Weights of a small image-text matching model: encoder width 160.
Rows from block 7 of the image encoder of a small image-text matching model, named by matrix and row number. Rows with one number belong to one neuron. Each number is 500 + 25 x the weight over its row's rms, rounded and kept within 0 to 999. All counts start at 0. Numbers have three digits each.
After each neuron's rows are labels from the 100 images, of 14976, where the neuron reaches its highest value: "patch colour" is the nearest of a few named colours to the mean colour under the peak. Only what is clearly more common there than usual is listed. The data: close-ups of made-up surfaces with and without defects.
# fc1: MLP up (encoder.blocks.7.mlp.fc1.weight, 640x160), inputs 80-159
# fc2: MLP down (encoder.blocks.7.mlp.fc2.weight, 160x640, transposed), outputs 80-159

fc1.492:472525490565458495502531475521506497529490496494493505507500465544535503527492548511508540486537490498495507510513522512533477461488525427501462490520497491552446481504523475512523505484514466498491504508549502492504509514479503549465521512
fc2.492:533504502450578534501474508480523528498520509496527498497507518495497485483504497435494442509456501498502486512500481491478512562501478558504536507498467515451520503454444535462488483501499517508496497505496524487544498495521487461526554481
patch colour: grey

fc1.7:541504503503468502503509532464445498529472506516504534499520446532547438503511488508514526477512492510480484507453494556529512475488460482474554463504481475518509525540442455475532493466503526464533501531535525550516510503516476497467505507
fc2.7:471511500470523510497542497528519505464552510481505499501506577500500562506450506455476483497475505502507521464557516512514478495509529493562481499496510535488478498488580537519468515491496501538459499499462521446481503495483507486511506496
patch colour: white

fc1.606:515516540523492497519537508486510494562484466487499465480486469503489467491529502491454556461475460456502482483537547505493497477492513491522517499463491503531510505540481529473523522493492547544460520494543514469520515534533503482458481468
fc2.606:478514501460524526496500522507482497425517528510546490505498513494497506503485499493580454498490507498505512503452450500502451535501471486478530506499522513477499497475525502505492463502501502418532500501462486545444499457492507517521505516
patch colour: white

fc1.240:490502530492514524510480482520553556529477495473514493495530523507488500440514462529423518503505497468500464522510545502471468497530554529525519534499476489476505508467521531510543479497547534477461506508494507507510509494536467528495530474
fc2.240:505490516511499492501517521497447447492552511506487484506509470516502493527478502472589505492501504501497517435460469502531472516502434464463501507498536505487527501509502483502499512498503512493570498500498484509476500495508542459512475530
patch colour: black

fc1.496:468441516518507524489479504493501510535474528497464483505522454536479520495541495523515539500482479508472481490502494545556498484521462429473520530486469504530447514508490479497521515496504455467543494491473507512464509461501470514481464536
fc2.496:550550500465473458497521527499479488482513466495507520496501534500493471488440501462471467501535503505504508499513513508454517525506506548521451503503503513473554512476506506502479492504501518547457501501547517499536497554500521467514565478
patch colour: white

fc1.615:518534516504484540491467529511529501513513485534526500549492508498498521561468505473501507475505505488509482511497545538462546494453489532527522491508455524466554496478478523497458484492522458546494508484504486476453498475457527469495480556
fc2.615:488476493504466512506531507501486495482497456487456515502492487512504465473520502538538506504498493500496530470514470496491511450511484446435448507504527499556511505552530491479523520496501545461509495493479488528551497525530498526470498463
patch colour: black

fc1.137:468523507492474463472489511506463458494521558491539526484505532504484523525495497498465515511503508515474475503544498522491469512505475556512500488500461510501539491505522485551506499502502470516467518505477522503485500513461518477532474572
fc2.137:522459499523518573508501491486548536496505439495477509498497460502508460497487501509535524502498494504497511479456477506482536434506504435495492506509504499558481496516492519463492526506500542476530500493505525510513499502507458524473539431
patch colour: grey

fc1.22:491527463484521505486501534504501506484477481520510489490526481539479506481473489556454498476536508470495493519507514511499503461496501496536481517448484522542485485479503475528536472470515494502506511506530512536529490534516529546501564495
fc2.22:513501506468528482495500469498465456535556496487499472505510530503505491496521504416528501502433502498504497497513473491481484558496484526486526506498505483431504512516486509484492538485500522491506501501493499490485501526480484400515474503
patch colour: pink

fc1.183:496517490466507533492531490502488532433522504517487519521481487509519437495486484487453498497513516501522469489524501477525534478482477493531469504502492453516530476545525511458508505489510511450554506476492482478556521533522485500496558490
fc2.183:492481493549457465499515498510523485532451487498485507498504513492491564502537502530506484492463501507498520507452539496483442500505506553465547485500501488474459497506476493532468465496495481538440502504506484466464503465476524503501441511
patch colour: white

fc1.208:515516541532515503489452512502571524489533516493540494495468481503496522514475509511515541505579516508512530518469498532528482432531505479506489488466476465486478517515563505499550467509510541507505513487508510518497511474540483519465530505
fc2.208:498519503455516491503564535486452492543503473482480496492512517502503472485498502469474476504443498496501500480573519516486508547499488543558470508495514529487476493469447466515482571484502446476521498500500516521497498529482522466541487509
patch colour: grey

fc1.136:477511496432531539489489501494509539434517466510508487503521441502511494472460485530490491493497503511514501469496486536495493455487522469547468482515495493510513539510539481491491492501511530469540529493519509576507501528496508540498532552
fc2.136:527485503543491444496505521504496462522471538492483489514512553494498539533561501476505509496458498505499502551516514495505467548499471567512541498494501495452484495462457492522501522488493437528447501503485499437482507500499511450530484476
patch colour: grey

fc1.279:474510505495526467515519519503480515486553543513555506515487543529482554528490524467493460495530495517509485503517467471511484529491480456533478512493484550498476500494526534530492481496504463500513454509494499471471491490487563519505473541
fc2.279:510478502503493497504491453490520492516415425504480494497497476501499462483493492556478535513460495501505486499495502497458528455498515538470530501502476481499462498537469480482492512497508549519487499505564519518537493524461445479477535480
patch colour: brown; black

fc1.551:486487507517505473485524501539480495510468503459440507453500517510495516511513486464517543500488495517510507514513446497507496466501494487443459544520522511490509496509480500522482549543516520514468496530549507472500503492498537478506463499
fc2.551:530557494476491516500498522483544546493502523510556518493481479486493476505502495515475448518535504494502479529508526508524542526499524509575525503504486513490488498442517536454512470500502458501518507500492523547509497496532463523495553498
patch colour: grey

fc1.149:505453488532482466491495531463537480512502517490461466464511478513550514507517518500541521504481535525474474511488479520561452495510505522433510494490489501481463511511474469504477509534510450497511487554529484495485517506469473501480492528
fc2.149:531550494474556543504485515472468544515515502512538499490494485497504506495454495472448488515556500494512486474526529504477569543507501504585462513506505533504505506466500517495535518507506516519498497501512531501514498511542515492498548481
patch colour: white

fc1.145:478532497518510525506513506490555516497519529485503479500512558516467497527461496479499503496440474523529478513496554528451516494504533523554489517520475476510523508446504528547511437495494494517429490492502478473481501509521518507442519484
fc2.145:523497510482477486498471502476454494533477448499483493498507422512499505492513501540519504503533502504501507466515453499533515509501461438467497503502524525469491503592472492458507546502505547492580500501485496511531495495497507492529499504
patch colour: grey

fc1.610:506478497499511520492484532499459465502487479533504463543503487517497477517515514488543532519548499485509448552489460507521548485528495467499532509497478501491517518504481437511533565471491477481501484505528518530471492489508523465525499501
fc2.610:510517507530523506500522461524500519518493510517525502505496503505503523510475494514514479491478501494499541414467545502513476488507502556491467499495524513496470507502529549467473420514504528529509497503535479505541498477525478532474489517
patch colour: white

fc1.325:524520489539495556505459496510478501510463501506484508503456461526507461449494488529541528497479504508520491519501548535481522510468456521470498499479486523536512525491497499449566523484502495485543510502527486510515512447537476481493512506
fc2.325:459461488481460451501536530515482491474545498479462512512493524497496525540509506482447471498521501502493539489499466512512478476500535504509491498506511457471501509519529493539446484513493526523441503495477490479522503553457506503519501500
patch colour: white

fc1.9:528510484516490513506428503480502507563472499482498472501505523502514471501552508517509492503488487522511502513449505514508501489495506500477523478466521515524507560488485459513546544503492469480560482491477501514445515424526522484517488526
fc2.9:464467490529465489494580510506492498464539476480473531508490495511491531515468503502477509497502500504498526441508520526469537470506531492499480490501515475512535507503544523498460475505495519482454499501539505474548500529489487535493524475
patch colour: brown

fc1.86:486468514503525474496509490477521493497520525498504489479495546510500539498486498460529442494445480518483498454491455478520454467510452555450552491504504516494511483494530540459484492489501527523481487494510480483545509513527492497510519479
fc2.86:511520494492462465501508529486500497525470474499485518487490450488497483494503502547448523508540502501505472560518544521467533523493557449567457504503502524497483495504478457509530520483494483465498507497488525510477502519465508493478501522
patch colour: brown

fc1.37:510502498467492538486530519492485470483526476501526501496501497538502489545474490494513479505443516498508524459503475547515530482489463501467519504555500516526462521480504481509470476492514492479567524478555524483527524485513505497492515479
fc2.37:535504497540487467499475526509497533519480516488468503504501485491495522480539504486433504500542504503503505545514550499505533541496542518559473511508499511479518507537503518499529513497494459534458506499469497455500502573507525469492507521
patch colour: brown

fc1.618:524533475510460499473478476483477483506516533486548494500497500491518548510507516529557477442506498503462424526522527504503490536463479465535470455506491533461508550527484484485510497448510496457494491515486489494486488491480459458516513497
fc2.618:483434498542527531502490447496523540512514474505455488503513495510505470516507506446466552498470501499501511478463451501482484452502478493474531504501487457558525506507500528506517509506501539551494498498521526458506499495526504589503492481
patch colour: black

fc1.1:520500484478414486506498531491494435522492550531464539544496489494505505547482503487505545473489497454485491506508511491528513499464478478478501496483476480523448489531470447533479542501474481502457483521516478506476527507466502438487500510
fc2.1:542522497539586541502484449499508566471507488492554502492503506506504510458506498484500447501499498500505495464483510509474491543507493530510501501499476524500537507457475562473517422500505534525531495497518531490521498466530510555481499494
patch colour: grey

fc1.352:535498496489494475471524541476502478456507515495485459477489486510509516484455538503543458526507528519490480497500482540524480517520461476435520493493487562464498511527460482533476485493528498528507475535528473530522499515517553491491454528
fc2.352:519524501501554524500491470505482509557515496496521492495511495494503489512526506475435525513445499499508497513534520503484541522502540542593461505496493483515460502486500513457522537481499511498488499501496515501475502508478461465487549496
patch colour: white

fc1.100:519540481473465516482489462496466468526487493494478489505517495487494488534508465526558569502477490521502505515492488520476499481490441504470592520525469518521550487510462473498510549500497537510514478521513495511493511503491501458508539514
fc2.100:490490484536499516505546525513540528492513497492486518492486480495503515512472502468474440502534499499501504472487540503500544470499588464505427497502498488519499498530539532458484482495493461483453500492454509455524503509495496550454444490
patch colour: white; pink

fc1.75:511547492477528514498505512513558536447481454494522532486488501502474458438497501495438469498534480470500524509504565494479532515483539450547442492492531525487524494497532489489479517483482497497505516516476512508520503566519501501483530449
fc2.75:479473502510493470496489461505459494543518535524505481503505528500495567554520499516546514486470501501499504497482467483532429515500453547450572489492500472479470498500463507527508497505499497509500502507496468483482503444491521511522473523
patch colour: white

fc1.103:541515497489486495493483514503482447501445508501497503517500450498499478490532503534515565492488503484493476529557501484539481516496469501439494501504482496531530499536486449515557544496507480501558499494515508499451501474508508445478508521
fc2.103:455494492509515522498533492505518560491536485490499501503497530497500520510454501457464444499513502502502521442456517510464528462499531489537493500501495513490481497468511555488455442501497523489460502497479511499551502503478537571509496501
patch colour: white

fc1.383:479529502471468523512513486509511510499478470471500491522495481493498483507487500522518513477500514494484473462486497550490498530476568505512489466525509477495512530537482505534492481482537519458487501497561527504485481530501500464488515472
fc2.383:519475508534561506493455514515474500534521552490517487506510519497495554497514505416500490498458505496493520512477531482553492516499452513497492495488494511518493494463493506456552520492499465513531503501472491486519503473552532515488489502
patch colour: green

fc1.338:483508518538512496486506496514484510508487493491516505514507486505485556501459486453467444476471483489531506497505494488501444495489471565519487516487506489549447467495534524458460466512512495499504486501533516492516490479493485517503491504
fc2.338:504492501468502480497464497494506452499513480491474495498507503496497446519549498538491563504505499496500483534502483509504535486499514450499502504502496501470502510489497466508547541482502478494486498502476505500498496548480480449502497495
patch colour: brown

fc1.165:473501459501520476475527531512550487502509519499443471499452517543453514518510505513434479462528479490525477505492517514536464460524504490495484497452497484504494526450499552494460511523487484474487505511535508502492491535513482507485491518
fc2.165:506565505494514501502474466485470481517475481504551488505507457502497482473498496465542526512475500495506507511515465493469510578504498485469518511503515530501529502521506444487551519507503541483517501501464489507514494485519492477494545471
patch colour: brown

fc1.96:502503490511515508510527558513554460426568500514544488488482469498491435504459521455502470498481497476509477512549499517517525512467496531484536500525506515529495497487534494459500489495476499455528509506540530527517480514515504458475506493
fc2.96:501510498507487479501477434502479543554421489495499477497500520491491584524541500531453511510497498498505502504470502498515496509491510507536502502500481474461446504536473509521522494500497520571453502504474469473491499508473528524502509513
patch colour: grey

fc1.320:533524508495517509507477493498484465509460519512476491506490442501488482499532502530511568498483492480505468537546531494536489497503485476477487489511465487534532510523500447510564548504502490486563500487491489490452491466527512474488515524
fc2.320:461488494518484492500554508500511547495530468487496506505497533500497525497453502463482435497509501502499536437469496517465519476501512497499509498502516516486486492473520552495439450503498516496449503500504504505562501498478534565513494502
patch colour: white

fc1.621:520489526480492517526536514482494526514522524492492497509515497528509504498464499476510477480524501517526550486520519495504496446500491473486398501483495515550503510493501523467474526512483516492542492504464524537478519471498526492490493536
fc2.621:500490496493450502499504488496503484517465453495486515498501542497492467512558503538463519507502500501504478526487497506506526521497511532512578495498491482484515512495479495548473479478494448523462502502546487458546501525496474504510515479
patch colour: white

fc1.336:488508500456496518480494511525461515480500469481553478530497454500485494426466456533487454473499541501499518491521531517457511525482484456540439516478538547488482495475529478501497495481511502452531510483474486514520505472495540540475480502
fc2.336:498448500489531477502458458518499480508520510492461488509509568495505525563541506463515560495499499500504486496436459491525446482498519547480534497505469431499511505532467491508543525495500499540489499496524497438480500545487488448524474529
patch colour: grey

fc1.217:488533493529495533465496505499511511460485488499513476545559513511498499513481507473508485511525483491494528496498460516510504489518454502487511514483479494534503467468489490522521477486498512489538484512483530521454500498483555493473496534
fc2.217:466492488485429455500523494499492469528524461500488520496501487492494483534508495571475510508514498501507486526517554491481540477506575472492478485504499520472496504551514497478484510491499444507449503501536519473566496493475462501491515498
patch colour: grey

fc1.428:493492497442561503489468505490512513436528483497567494522511481495509493445466497529497452479513525480494487467510485540504485474488550486529474490522505502497491536533526454522506446485505510468498524507490507541513486537501537562518489515
fc2.428:539497497551476460499513503491492480572441532503459489508508520493498533540564501495463531496420497508502506523505520503512502532497470558539514499499506478461475489446460520519496531489495460542494503502528516472483506516498500432533528516
patch colour: grey

fc1.625:509488520443495514486483519467514478486484505500516471525495491532519449521495459495479472518472509499516486491505547501543534543507456482517486486477524519480544560525460497467528532487474455478590477497501524502503520464513521462486494501
fc2.625:478478491550455483496553481523482516487505481494485503511496527509495546491508500528481536493501497501503531485498490513466495451502532526483526488500508461510454504521563509534452457502497551522401500501495495487483498504452480540504530493
patch colour: brown

fc1.337:493443529486543499511477532506493485478507506530530461494476504504519537527489496498536449502507488528490472507503450530529485499506505533484562492500504475494524512496519546506472446464515479491525498492476503482566505508522511529511546530
fc2.337:516536501506452465500514517495501474533479477520454508494508476495500485495505499523466540504493503503497485521522542497448528507493532485557424506507510543484476496495489436479525538486499516507472502498509516504443502522492501439483494490
patch colour: brown

fc1.637:507514499525475515490531499516474482468493463522492499514474450471518482508443478530531501518497532516542494461508529526460529504477502497492488480482524558542506498518499473496469474484479531480492497521550470539517487541499483496551537463
fc2.637:506452499490534524498450486508512522522518543484482493508501532491502559506569503446476499501493501500497492561454476501547474484497499516511515499499482435463491497496489535521525509494495464528505502501462509432503506483497490493516429516
patch colour: green

fc1.471:504452522529521480525493528487505467451512490520542484537520506542509475483483518488491480495524468522507473488543498500517499502467519577486523490548503520542491523491552508491528486495542503444521453462495497532540486469540506494481514485
fc2.471:499507504476478482497496460499521512527482512502458498500502488483494560533540503549443521497508501502504484534453521503480503476487529475545500496502488485439465495511451494541462485495495476571472503501543499466464504528462501498523505524
patch colour: grey

fc1.109:489496487517471467526465521491497460508499491473532508522492564491475538498452512526474525492551478486520483493494488511481455495497554552538500531494473495443480551496501480503466480533466509495449515537493514511470518497493503462513500513
fc2.109:527470506550532585506513475490504555493540511487466492502507433516505475510551498483551498495474495496495506487517487503512516500506478442470513503503508468584533495517505529483535528502503508503569493497505500470513498480523480533468494476
patch colour: green

fc1.601:475504533502488526518515510486481468491476498472459435491505487523523516517496527501520510486481512530517520555492551511473498506467492475528484504508526482483510484470498535492538514494494477427503501507469527492444527500453501483506485482
fc2.601:527482494561504501504491472501507527533529484512515502494495496508496495494520502473504469497557498500503498445470470495526484507501512529454539492501478501501508509529490502465475488513503544562490503504548503480548499465543494533474521510
patch colour: grey

fc1.503:524492494498494511458489497514513471471514513469495462507500556517529491517518478504487495514494486527517495489551495468512473474523478476494467501492514489507469472485575494501554525522500495485537521508424498514478518478490534505515477516
fc2.503:495518495521459497502518495491497509535506463499500512501488458504495497498483501543487500496546499502502500512461500508484539517492526526499543495506476505487532497491447497519431482513498472551467504500601508491535497498496502487508543519
patch colour: white

fc1.271:533473512552486449478529537499523471488503495529462485513488483492477530465457465484531435517552473531505490496494503498497497500504493573474486501506514508483488488546536515498482483513484508510461512506476496465549477505513478482497492500
fc2.271:505486496483523507507490463481494526576506495488483510489506511493501516542542501518431541507464502504503472549509511511482533496504527473545508500501488509507497489455439494509539503469493494508522505497524513522471506495473512496491541490
patch colour: grey

fc1.231:504506494487532506487502514532556489470499490501468496474486506540491501532517513535454496473555488466492479499496520510529497474515522504507508500472487486515504490488527516512491460524516487522494502502506500486509440541534511510462548532
fc2.231:498556503470511469499511511491461481564528465499537488496507487505500494465479498474522518508449502499503517500536491490453493577508483497482493513504518542505492498498449466463529540487500534447498500503481497559489498474472529460490516475
patch colour: brown

fc1.594:489498495439553519513477520475534505483528511533521467519481544510510542514493508478489463492476512496486511486525496505517520530502451517509528501518489524479530495462494524430510503508485475502515491493478502510457530470513548506475470510
fc2.594:508505489549412460501525500499486472523466438517471511496492460510501458514522499577477511508532498502504497494505505500471510497497531485493481500507514484500498514552530471532469497499499514503479500503523506510539501518484472492512543523
patch colour: brown

fc1.528:514454480518502491516530525512505499461466486506436472485492464502491462446565507538528510498509497480475497487525516523580514473493474490472459512468538495495513516530507492460533561497491472462544514523489518493487474510500498506466513515
fc2.528:488536502489522480500522447506512505538520500504538507500495536490493563536449500488469474501484506496508492484488507500453476541497524537476529500498467514463487505460478523538461437502496494556447505505516507491531501475502501512498516494
patch colour: grey

fc1.205:481508490488517539500486496437471459472516495512504488514486518529479510559459521472484493492501500533486508495515496532484530500506545482524507500502476460480510474463502479513532499483464529496501479517455500506433457496481509454484530507
fc2.205:508459490514455472501524484493541549495462499505511498509491508505499475463543495567536491490522497496493500507465501494501482497504492532448507488499490513520465505542457537481448479517504450498475504502556480476577500479497504564513443532
patch colour: grey

fc1.469:517518522481497514509515546527525499496490488537520526507480452497511414489469479515521501503473527507546498500502529472471516527465506532461478492492539519543520476514483501474553526496491511508518496523528491515531494516520493528481520454
fc2.469:466456498501518507502474472508472520487510532500499492497497558487498602528511502484493491497502501496504497510476493507530468477501528477535529503490494475452458512507542533535473451498495488507459500500442481474448503494472509466524452550
patch colour: green

fc1.225:471530495482517521472467501519493521443506488484509475491508508498488533479510470502465522492587482479499464518472445504498507495536479480511549508518484523480518472462540482485521460506514519508546515493548490530558512509536514531530529491
fc2.225:504510498524495475504529514518509455553490497507451497499512474494505505533458499507498510497424494499501497489552548494472496489501561509528428506509512487495460490532481474487509565480501456474466499494470526436460499508442504427481446515
patch colour: grey

fc1.184:502441473478555527529478507531499503453493476522487506530540486542504501476501507515487469520495485473509488489507466489539517502514486501482508532493480506514466481484460528501501513511525486463539476512524525544490489503473534529488472499
fc2.184:525556502520461458498521487506481456549482510510520485497506509503497494539493499526496497504502501499510488508517534487467525533496535536528455504498513508465499508511522481457510497485503502560445505508516500502537497500517456449479541504
patch colour: brown

fc1.448:505506515531481478518482486494478498562525502513552498495472481524496468494489478488521530488500481512511539505499499507511490462496513534498480507529507541557498515470492472468528526491492473536499506501533494521475494478525540528464494492
fc2.448:475489498483508507506539496507536519477453487501481509507498511497501526518499506554472471503454501498511500482493500501490519484504510463516496503505522470410487508551509522562471473498501512503494499499457516463526502517455450477532501519
patch colour: green

fc1.604:505478502518493503493460531523464457510506580526460514507497511491487544533515466485531544522519460498451496511504514498518489491527453519496491497522487493480554487526519509511497514503503486499512516491447486455464480506474500475502511523
fc2.604:495484491495469518508563497494534524538499441493485524493495489505507452510482505524485461501518496503494517465499499511473548459499554451492479499511509505539507494483499484481492507503499513494482498491519526522542501492490500559469519471
patch colour: brown

fc1.444:531541508533486510497493483483474471555478529491457454517500500510541493527563520506542581500491486518496474541485495489507482484485463477446487499488499457511531522501455474493558538520502470525531466489509496471441491464486523462501519489
fc2.444:469477496475497526498546533498506536472545468494516527503486486507504504496422502492476443506530501500497525431509515517478542493505559473520487496504507525530507503501557523463466476507497532465479496496503519521546498508472497565479512509
patch colour: white

fc1.125:483481514509527492456473512493478506489493521535496514510495464526519529508509555489480502479506509506474549498502481533526496486513536517539532487474523518509473482494525472484513510491516503500543518503469493515492522457478544505518495556
fc2.125:506473498486517492499509502503530486500522444482477505501509568497509431493531494523497528504455499500499488518526511503444474454498486522453505499498477461520482501477483509547520520488499444512454501501509514457528499569494456487505491480
patch colour: pink

fc1.400:488491520472550530477519498502507502488494478518537506524506462512527464492453483501459535505481494483500507482544477478467550529489546505529489524536513554532510505480521495485496501478536524423525543472474531499527492491528499497531520476
fc2.400:492485504520450469497495495511503524506453480492479498502500546487491556515552500523496450495503503507501503538437534491539454481499468509461520501500493467446471497522485524561467471517500456602461503505526467470510503525507508493507456502
patch colour: grey

fc1.330:500466505510493475493532499489478493525481548483464521490497474505511505511537514492544500453471493478516497484501444501536435514506431520423527498479498473520452491541478514484490504509525493528508528492577498474522472507467463492514494515
fc2.330:519534492474540517508503524497496515500533484486524511486494501492504505505460501470458497512530498499503489530503548517467549502501568464580452507504493541487516499420503504486522498488499503479499500496442542545487500509512493498492530475
patch colour: brown

fc1.101:519553471484544543503483471515482538507474488500528510501508516481498472454542502487466508488507491511497467506548544512476550488485485513509499514474487533572543493486512523463581485479511527516521504508541508519485482485515496503485479495
fc2.101:456457499500420425499535534515505469469500477496468500512497493494493509530489502527523494503501500500501526476472472492505446483506497495448518498498521452438479500558514466537457520504494493463486504502461476472520503518472499495542491507
patch colour: white

fc1.417:531523482469541531515470479526518510474498459489493522517494482505495477488543499485520519507462477498519504505510517474522552469480429449473497505449509501520534483516514514487551487502507523487548524499511498514517468486514510492476493439
fc2.417:466505488495430419499548532510461468526488480509509497502495511490486536527461506506463445498520504509501513484490503490488466533502560582519508496499505501475462505512490486498457493502490496508439510501519493482497504513477518499518544573
patch colour: white

fc1.158:550532510477493482488482505474490464532511503484524536522490568513480509519483444504527523480486492491501498468499448480453496470467502523489554478534490548451510505494497509479497527518506495504439502497486497504498526474469504464466496475
fc2.158:469446484532496550502523512497526562436503504495456518493486449499501482499530503533480488497527499501500505527490515510504517501496542443517471501505519479573512491512526484508510473497497471470533499489479487480499501498519471578473438488
patch colour: brown

fc1.163:536444508530459475475505529512526488462443474512493514521480492535502513468490488511502494485527496503538464495470479482503492500468482554479485491518482467501489515566497477536462476505528527484477468467526493482525507532476476488529565493
fc2.163:468514502485572544499479472502485506523575555496503487500513509497508507499508499462512527494465500497497499479511529503524507495502507449527490503494498525514502493441490524448564529486497489475536498495469515523480502472510513503454438495
patch colour: green

fc1.563:506517491497442506483516536502503436521447507490447449493539494495524495496550471542506542482490513484485507528472529519479479494499471495463544506475469502459544469497480475501525499494467553500513494517467519523487502519486479441476519482
fc2.563:515507487518532550505521476497501551505567495500508508491495489509504498519449507455515467499543494502501514433522484503500525501508558471481470497502511494582502502521529532447496502502493481485483497492507498472505499459526532571485489491
patch colour: white

fc1.200:479469514479502546487481533489553487545536479534472564517475508522506511521490477516496533517499481477488507478511542518533558473503512486568523500488459523494533519487484476485495535504473499540445509524491448531484493505549488560497467494
fc2.200:546515504538490465500517486500473536445474499516523510501496498501496516485494504469553445495482498498492506486495474492460433561504468506453493507500520496494507487536463544514485405510498496460542495501494465455514498490479514508523499499
patch colour: brown

fc1.300:532523524511478506471499487513474475535449518500472503521511499500523497479513470517495543467524488513513541508504502480489497465487461475476523478518508527506493484491467502478505536519519487532536451506472474485502501469492489487496525505
fc2.300:448480509501481505499534509514510517482574480494487530504489505495497486491493502502513462497529510494493503499488491492495515510502551478497484498500501495542535505517549518472483471502497510484455507497521481499544498532506473516449504501
patch colour: pink

fc1.597:527513483518433504501517526483507457465481511472516488483488482470501506485490484527543509469527514525510484532505505540484523525493502494475473492495488520475521505535515464566498455513456520501491526552494510516490492544492495442523486521
fc2.597:499453490518556547503507464505532565565536529486476506502504531499512524523551503468453487504447495501490510489490490506549516474502511536501538493499482455533473496473444551455519536493495496514512499494499516481521505451510497560493514488
patch colour: green

fc1.566:500467515555441451496514535519497470483503511508475495505481539504505480499507504494570542528505492499507501529516488489494452499505471516442519505517484520476490481518506477540498504522514498508449486536532503493474477515488509472526488465
fc2.566:523520494458564563503484457501500560548500499503519503489496441494501518506461500477469451506523500499507496482467505503530552512497531483545449500504496507510485504487466540464521489500499509519559503496523524506534497467524491520489545533
patch colour: white

fc1.459:515524516494490493478492526510479459511463537535463489531510458508502479491544532517494561487475490492485471536517464496536484503486453499456521493505460458492545477502473473537552543500508466517556493486502524476457487483495511481503506517
fc2.459:478508498492503515505530491505499533496522451492512512497490504509498520494434502482492453497536496501501531431469550511474535469502554472516463502503512546527483503490560527453478455508501560481462500499511517539524498496488525544469507499
patch colour: white